Weights of a small segmentation model.
Data: 45211 training examples, 105.3 epochs.
Rows from block 8 of a small segmentation model, named by matrix and row number. Rows with one number belong to one channel. Each number is 500 + 40 x the weight over its row's rms, rounded and kept within 0 to 999. All counts start at 0. Numbers have three digits each. After the name is the row's rms in percent of the matrix's.
After each channel's rows are labels from the 100 images, of 14848, where the channel reaches its highest value: "lies over" is the class under the peak. Only what is clearly more common there than usual is listed. The data: short English words printed on busy colour backdrops. In brackets: how many of the 100, against the usual share in percent.
# convs0: first 3x3 conv (model.decb.0.0.convs.0.weight, 128x256x3x3, each kernel summed), inputs 0-127
# convs1: second 3x3 conv (model.decb.0.0.convs.1.weight, 128x128x3x3, transposed, each kernel summed), outputs 0-127

convs0.31 091:535511485510466460508543457467452432513481525521496507485518477524559476524553543495462538520506482504498505531509571539464479562536500509464544551534514465376490493551385468551465523549514519501425481494468481544457473540460534510542473524489496478528472475539530477498453463469496477559491481531527513478512505488536510503521431514502458487576514486513506515484574456520515509466467
convs1.31 110:530526511522522428514480471526491507532440431468478484455440537533476458560546478489501530486511506544461467403473464480391561587482476509497481437494520486550476452476507522532466439469509442499525499496478473478451530474509485516564484456459528460499504363462548512493447463563481435502455501451497531491408484496452487463479483459541432453509507572462462474504466552467529510419481
lies over: letter a (58 vs 0.3)

convs0.6 105:502472506488461513504526523451468524496459511531510478576519573563471489473522455497429481473512497499482481484447517491513418502531473492417483521513435474490466531474471537485514462495527468496492408493580472485455479452505473506521447543465445482505458449488462454442480471443501493472510510518480566499486519433505504438536503509476502503532485586470522512523529500517514467497470
convs1.6 104:472616464500469493503498475491471526562472527500462448545512516523431491469487524525418484491482512519465461500518558522484492526529383505477473514393523449503501497528415460465483486501446488438461461462490551476522538503546462492523409474611517581572470494381482517526427471478489479472485439494521536504534562498525504490488468499468528470496456523517460480478534484479508468440443
lies over: letter r (43 vs 0.1)

convs0.79 091:471512538505458439545469566506473556555482545504532475538480551493480527517502492433494470542554457471495474459553473536475544448460468418513458528410490573455485441507473455491480450417492420447523508483482487549498453533483487533523487485523448506545524446498444537523526543493612473498516515541492483513536531471433505493483499446507498449442533565490437517537545454504502557554499
convs1.79 114:605460501494570443502494491525499483533480483500491533506499586470472478484507491481622548488487514541442473534530536503523518519428542490512500501550555478485482541512528532514532479470568492495494486513510498568559484508534582501506470535511470574469482479515537505441493485508456487501500506512491547492502431490476694524535498491496501463518468483488657493530487458514466494458472
lies over: letter k (49 vs 0.1)

convs0.50 111:488536537511528516565523496491487519512458526506519517563442563486577522511529552487474520543514463517507509517541511510506405493466487443495464535469505480490495511500535543453517454483458477510511494470500505484501499491489507524506413479527463491513448453561421520524516509553535553467507453534485495565521538482563537467561516571457513517502519488544447459457591480503554467517498
convs1.50 103:478643476487516582448504513519525494462431456560519518486509468539501469494546526419495498504484493505455472505593501478509504480524498481523513484490481491471554493488533458508490485469479456500478534554540531520552461642470506552478533596568490538545489506416521500523477523518529484501551571585471507525469389489479432458497493506482469490528482463454487500522462495491468455587514
lies over: letter m (31 vs 0.1)

convs0.33 091:517466463538418515511554524491477519519495507539461528490503477465420484459513462490527458501479530521478512471488425452490486473458510528505466542480478464484481518491536481470482540453449551482519466476469552492483512515469500520482460541538481495530511485408436499526555502419512479498479557435496550504507482415471516457502517506456533551426533507524444494427447479478470462511460
convs1.33 112:467549501588540486456511429427487652602491467529539488516504527464542486477496495486493578459498473537523479428495456521519437428472478462468488465443508536474526463476474546457514489612493493501524531579467480497473464489454462483513489477521456450537486541500487478474518497518521500488525495478486479531441507488565501510440517443521526468562594444516505514532517415532475459465547
lies over: letter s (37 vs 0.1)

convs0.63 091:432462542465499534514501483544526512476505536411479507493539511485536482493487484564486469495496508581514432536493435549545489446511492453507458416578517573430564493530432507485515474457473556514502469467432493425407546515420534420431521532491501454485457458557517460456529474477461460492483486491462454527492460436470512537489530514448449452554483458501515539476415523486414512524457
convs1.63 101:490443476583495500519490461467522479532448471473461445512419497469504510451494497524456535504500549527499512385448537498531387493504596486490511417482484437447496523494469464536514542547522449455542465522514490500439552442505509429532488441536495455482543518463521520469411439506546523520485500489488639530499519485448507478443492524456511455502506445506450451468558524476481488476510
lies over: letter x (25 vs 0)

convs0.111 100:600451531552411442440534497462484412450495486490495518497501528413468470539487559506443503479510433502490514448462467462526482552457568422493461528521456405509437501526556536520543556461520578468458462536559440456465491549511502512550535435515533513529515417536448490539560467544468461551473458508456412469552502483507529469441452535575572529534512493495491546565524528498544518535489
convs1.111 089:443513502535534472460554417443516536408500496501535481518463537551422418366492555467481559482475499522463494458480444523493465428551527444495495398505492472507477507496509453541538429528538527445533515491493505472513492484470471405549470483481502488549521542425525463466456463495479485490510495455476520474520455519511420409511490461516484451505485547539434488552498505464492463446501
lies over: letter b (33 vs 0.1)

convs0.2 095:512480521469532423530513442504599496580512468484510540524458518504491518524462486529516510499528554514489482465494417525492512471443453469511427472448465494467502514594563471449520445455468429473481522495503484539461480528510587499488461515484462457569487458514472504453514423513575492477516476487475498529535482496458516558541490472501524483469540539530506388522497475466485467508472
convs1.2 113:511478437458521479510489600505462510471456510539460526518495476530697437527477515462383507457498550477508485457506525508461569510484495517485522459501482528423497497515534512510533510478556591553489525582469475488529488488498508509518507480474449490616496492490504483493475500486531510448497502492459513484550497497462451562508519593498411465462547467464458524518533467486502494464500
lies over: letter d (30 vs 0.1)

convs0.56 089:517451558530551532525480471457520482478505513463515526554530465492524538467536513537533419560594509529489458539477514563504525497494481461474528472445517479451467496468502501492502452441454521500452517485594509454519502577533492551527533598463515518499489467581544494510536460474475500520480583421565562533499538492443453579536566504583421506499499394445475512510461473493470530564434
convs1.56 097:510463527427471543528508545508519457507420470436403485469535484470512559489539487523505505533511502501475529510453515506469492417515503496537504615436542498448524499439437470529474529499437495524498504506470511550467490453525470465462551500547525455546477463503548478506518450500471459491558484507488503525472510525521692455567521478491548543423482483429460478513509440550508509510506
lies over: letter r (31 vs 0.1)

convs0.36 095:506494466478492499429508460542409535538524509533511499551488577469455474501447558486526460459511516475482449517419511493500423534496511460536473438492528399466469473518507463415553484494480567498528459501521573533473481544476480509576495481508491491522490448492483464476502522480518493482531569421482516514529468500512497502477502461472460470481501543562410513460469445473551422516510
convs1.36 075:474521512485537515484457422504513473475592454519578543450597595473459451522449460499534465546453493495433538492506447500480480487475429534485495487474555529520509493448427460507498463436469516525439504457513525496577538529502583532517469477517604464532481480538453495487453498521562448529491525433475427428485544523486439567522475472532541499501577526532465498482471508511517461519504
lies over: letter t (26 vs 0.1)

convs0.43 089:528482638524469474572493567416515491503487493572538526530518513495581561478587541545496521536621458546466506474481491501493499482495479512485458518492477476461446514461506450552521573505527436522552473492494495490469511519509590518509505473553440520501463476506515521547549496517491477473530525488514440570550492517429501467498480487500476439443479521461494481459512466536526469482443
convs1.43 108:482490499467523486549489534494501463504496460489509494534488462509551462492467528569483497530540492494488501530490513485516538501531536461543479492458489433497590488476542432476498521477505543466424503456500500532475474486485461440522509470541527467651536554399491497582550484473470533465525523583468471526497498511530536540582461454505615520496353539470465500488539476443471469517531
lies over: letter t (36 vs 0.1)

convs0.83 086:494493507496554548502510522499526447566484550526525523439476495486513505497521441455510597465532505502503471560514546442508424464476407518525484500547547498480492408462438456486502467433445535533451530514492445400489563517525541486432447523508509519550425358562494481455512555498481496470495456473515525510420558564493468500476495610484506478500501486494457537566585512463529529453417
convs1.83 087:512489448518488547500508530517549405572466561523481463504458528476559474459548505487485501523533507524501504449481527519538507399505436502528507479480546538489488519520422571482452526465482527536508485547526556455438503474558442505600515527566503425507492430541523460479507510484524517449516526467483576478494510568513507497468482488594372552459503432526508494473471564534514554461471
lies over: letter x (38 vs 0)

convs0.32 084:545487553520499483474490477481482472477497496479515506583460518422465512488424503475449464552533507510590509483523474472539457566409563524565535472514543501451517571518602569489536545436521504541482428504519470513526473500503538564510478514529532527522458438497460485539516527466504551462547485480535557517503464481484490444462482522428499511517486477518489538487494471431533517540442
convs1.32 095:463416509489563457496506466538479506531520493514490480536517540522505557558524466482428469484445515524558518459513544488501452561509416505526532464501530460526489472531453491484539515491494484491472560470462537458508546454517533511478454509463500584479480484512492503534424538495545509519530511453524475502467481439501698437429505548521498490551514520534543459461429551533460522436429
lies over: letter r (32 vs 0.1)

convs0.30 118:516475443538531459489507541523512526494490566454472529568458524476481508440472506466502502463499513518470422441518463473435521537443466492491510549504513494461443457515561486467516479502448466485471477469522547492423458542503544523461480557525509502513487447512519501538503546473471539514491548465485528516499467488510520519505438502486486509457568523504513485515488450488540463468500
convs1.30 114:532483520509514479464498547537488485455546506468487480529533540512483539533469507495472496535560511539412458474499500492474501764472473515479529459493518527491507512477497486498477474455473483547513484537462462503467548480531471482541542466538516452524448450500500472487497511478490524507502441511499526491472508500469519481479511496547486417511547649531473510522497600519484523491489
lies over: letter a (33 vs 0.3)

convs0.69 087:527457554508549491421542535519501550525449539476506497521475464487527558458519547533500526527485517588558484463467510562485514458544469462508499494467472427425501538474520527535489527465458479516497462504500511496517500569457578500520498548472487495545489552455454486510567528472488494470491479509465490552531448532529518507447453496493519495484512446450518484434510504480513471476482
convs1.69 114:487471494491481534580522465501498474448522682504472497533570465535471512441511481579487437525537464547495476554454503473480473520496531549548482496479491477475486527466510580479507522497492508535509517491491494548509508534474538497452497449521474487511496504608455523448533638505491508453525525468525476535504459513511448535492486459541469656474470502545451513507491529502513505525524
lies over: letter w (28 vs 0.1)

convs0.95 093:474490478438524555521484504530449466578494467545455481487417473491566480527579553454546546472467503543522435500454501378501475470506479540491483439485461543506387519475481560494458527480427470499511425553552450475539564537461512494542397526513552480521499515528460500467506450458482458511428496447510476535405475503534536468430495568497537553523522537456476564516471532498537487541499
convs1.95 091:578470488455522505498505502482507400483462475559478496532480511555529480431522456489475502527445446546482494544456480525496467512526539468544475453495459468511528470411469527499488499457481496469482444478484519472534508447485400519498536494504447480524518454408551499451431458468477503461478490490479451535489569503480609474557464532502379479482500496456507483494518487552457555362512
lies over: letter k (32 vs 0.1)

convs0.116 094:531524477479468539504504521512481486498535514502551498473511559542517487455568515449481488475533486555473480515402525500465498492491432497474523479483495570479484523445461496511482522548453465516495388411472499481528476544469488535481489520466490479484538540465466475492469503497573465453537541580534552516514512469543502446499458432470523520575473470470458533538598510483479434474510
convs1.116 081:435474482477551505464480477519471478419464546463545509516508480530565454505541522501517494522507409465469468553519477484531566618527437495466507480462482534448495503557469441515501479464444499477461499495533455403539518543507525509515470498475453492509521433508430504488542463456504508566492469501486440521517473460441523490616438500458521529559411595470486498490476449450515538564484
lies over: letter a (29 vs 0.3)

convs0.10 095:523510560489491514488510510432493487513476475487494528429495514470453490525558527534499469471511411528516467474465513434458439492523457480503434480495532590508428473416500470536469515523463480525571518472453525586505503506493475513571501543539510490533518460483504517529520483498509473537477542472476505564524457485440521470475516434507526464473538535454490490430480451534488486528490
convs1.10 103:492518458507501496534469456489504439568484701560465527536448507442582533418492446534483469491470513492524482472456503539504501535476465479522473485471439500502474497515510565508475504461498519495402511473474520505469512528538536480431438481478478446497461408583490503495531557543499476442487562510465473541472509469491467477498526559507463504502502459485466502507511534504570461423546
lies over: letter w (40 vs 0.1)

convs0.7 088:524536563523492495592463468499503512443464519455466462453508536476513555419503495502467480512529514514501524559552525515546454558425542521510473512515521441478480469452507445524543499552509549494506462488553540430473520527529505455520469478479498529457537494546451508511533519481500547464501506510528524516501499532501499472492506555520489545456538424469483482504445436468486525536469
convs1.7 092:492474488532454551548469465427512440516476463493520502492501506547443575591481477487517508454512477554506481460547507461433454483489456517478523471530492454537438495504505492517464462507495513424466452447490497430486539560507462438495474535456490436484556521465537454577544509561505449465507482454456490424458558521464432497533471455488537400452477491424492597544494447466439507485463
lies over: letter m (34 vs 0.1)

convs0.88 119:482488515506546547522547437484572576455450472508511467482525523523480503505536540481406518457505481532496437489476566508492447516498463465486490483467493525507442499485450509557492530505428435546455481482478517535436503503469546482574439540475508463464476445533529486462492486514530469440473518506479464545509491500482502480541435512491487473530481553496488453450563489509497447483480
convs1.88 123:526548500501476474567476513469495462482497486475498499513435509505515484461513532485545496496535558511504503466486549479456431379507678470487544499494502478501482464506533576550376493424518503453479499466476508514518500517496452530466514489540486449436456395515507464500489464492516483473532541553466467487511518473460491503552464473484462493420458457537477459463466536470477510568586
lies over: letter e (25 vs 0.2)

convs0.96 098:453547485460511372515513480500484484495420548490470439564450414526563528511514477490532514506508461545531459480492532526500526464411461570491492474505501462433456465455477500521521508468460534482495496464454492493481494540491531527541423485489485454478459507481476455498555500441483457468416515488506457545505486470499510500488449559488496457565511487516495476508494521494475525528518
convs1.96 098:441461498428528560517502503444568654581484464521486514484490483512418466577507460503549587500536408469491495518466486538452474627462440487512483475504506489515478513517453478493466533581452455526485510424488478523489460525492493503488498490524506484419458482499518518550491471497513477484508497511448501528497470514465467467464549588450534431528458567520526496494484494437487508485528
lies over: letter s (56 vs 0.1)

convs0.120 091:457486521455493613516492543462481495484453446442518498470519479502511473489509510510495493511506494509458515464490508672464500495515452485512486513556575449457556428381475450477489475483471528536518500527467477412485579584515516537479540461480521494512486525470525524523503516569478496596472503503453482468439517487548519436468506503589524530525525477566514551556456511501505535580497
convs1.120 098:426503524462529544579517462486558525506505484466458518545522419528515501441575506476471546530496452486474463536522502535506446443537687529516463513488468431481534483551563537547484524464532449470562525496495492548552499566510514491541482540559566502553476505534522487521517418498494491483528509493545504454470562501569492542513463460508514511499453475519471490540538421533481487443525
lies over: letter e (34 vs 0.2)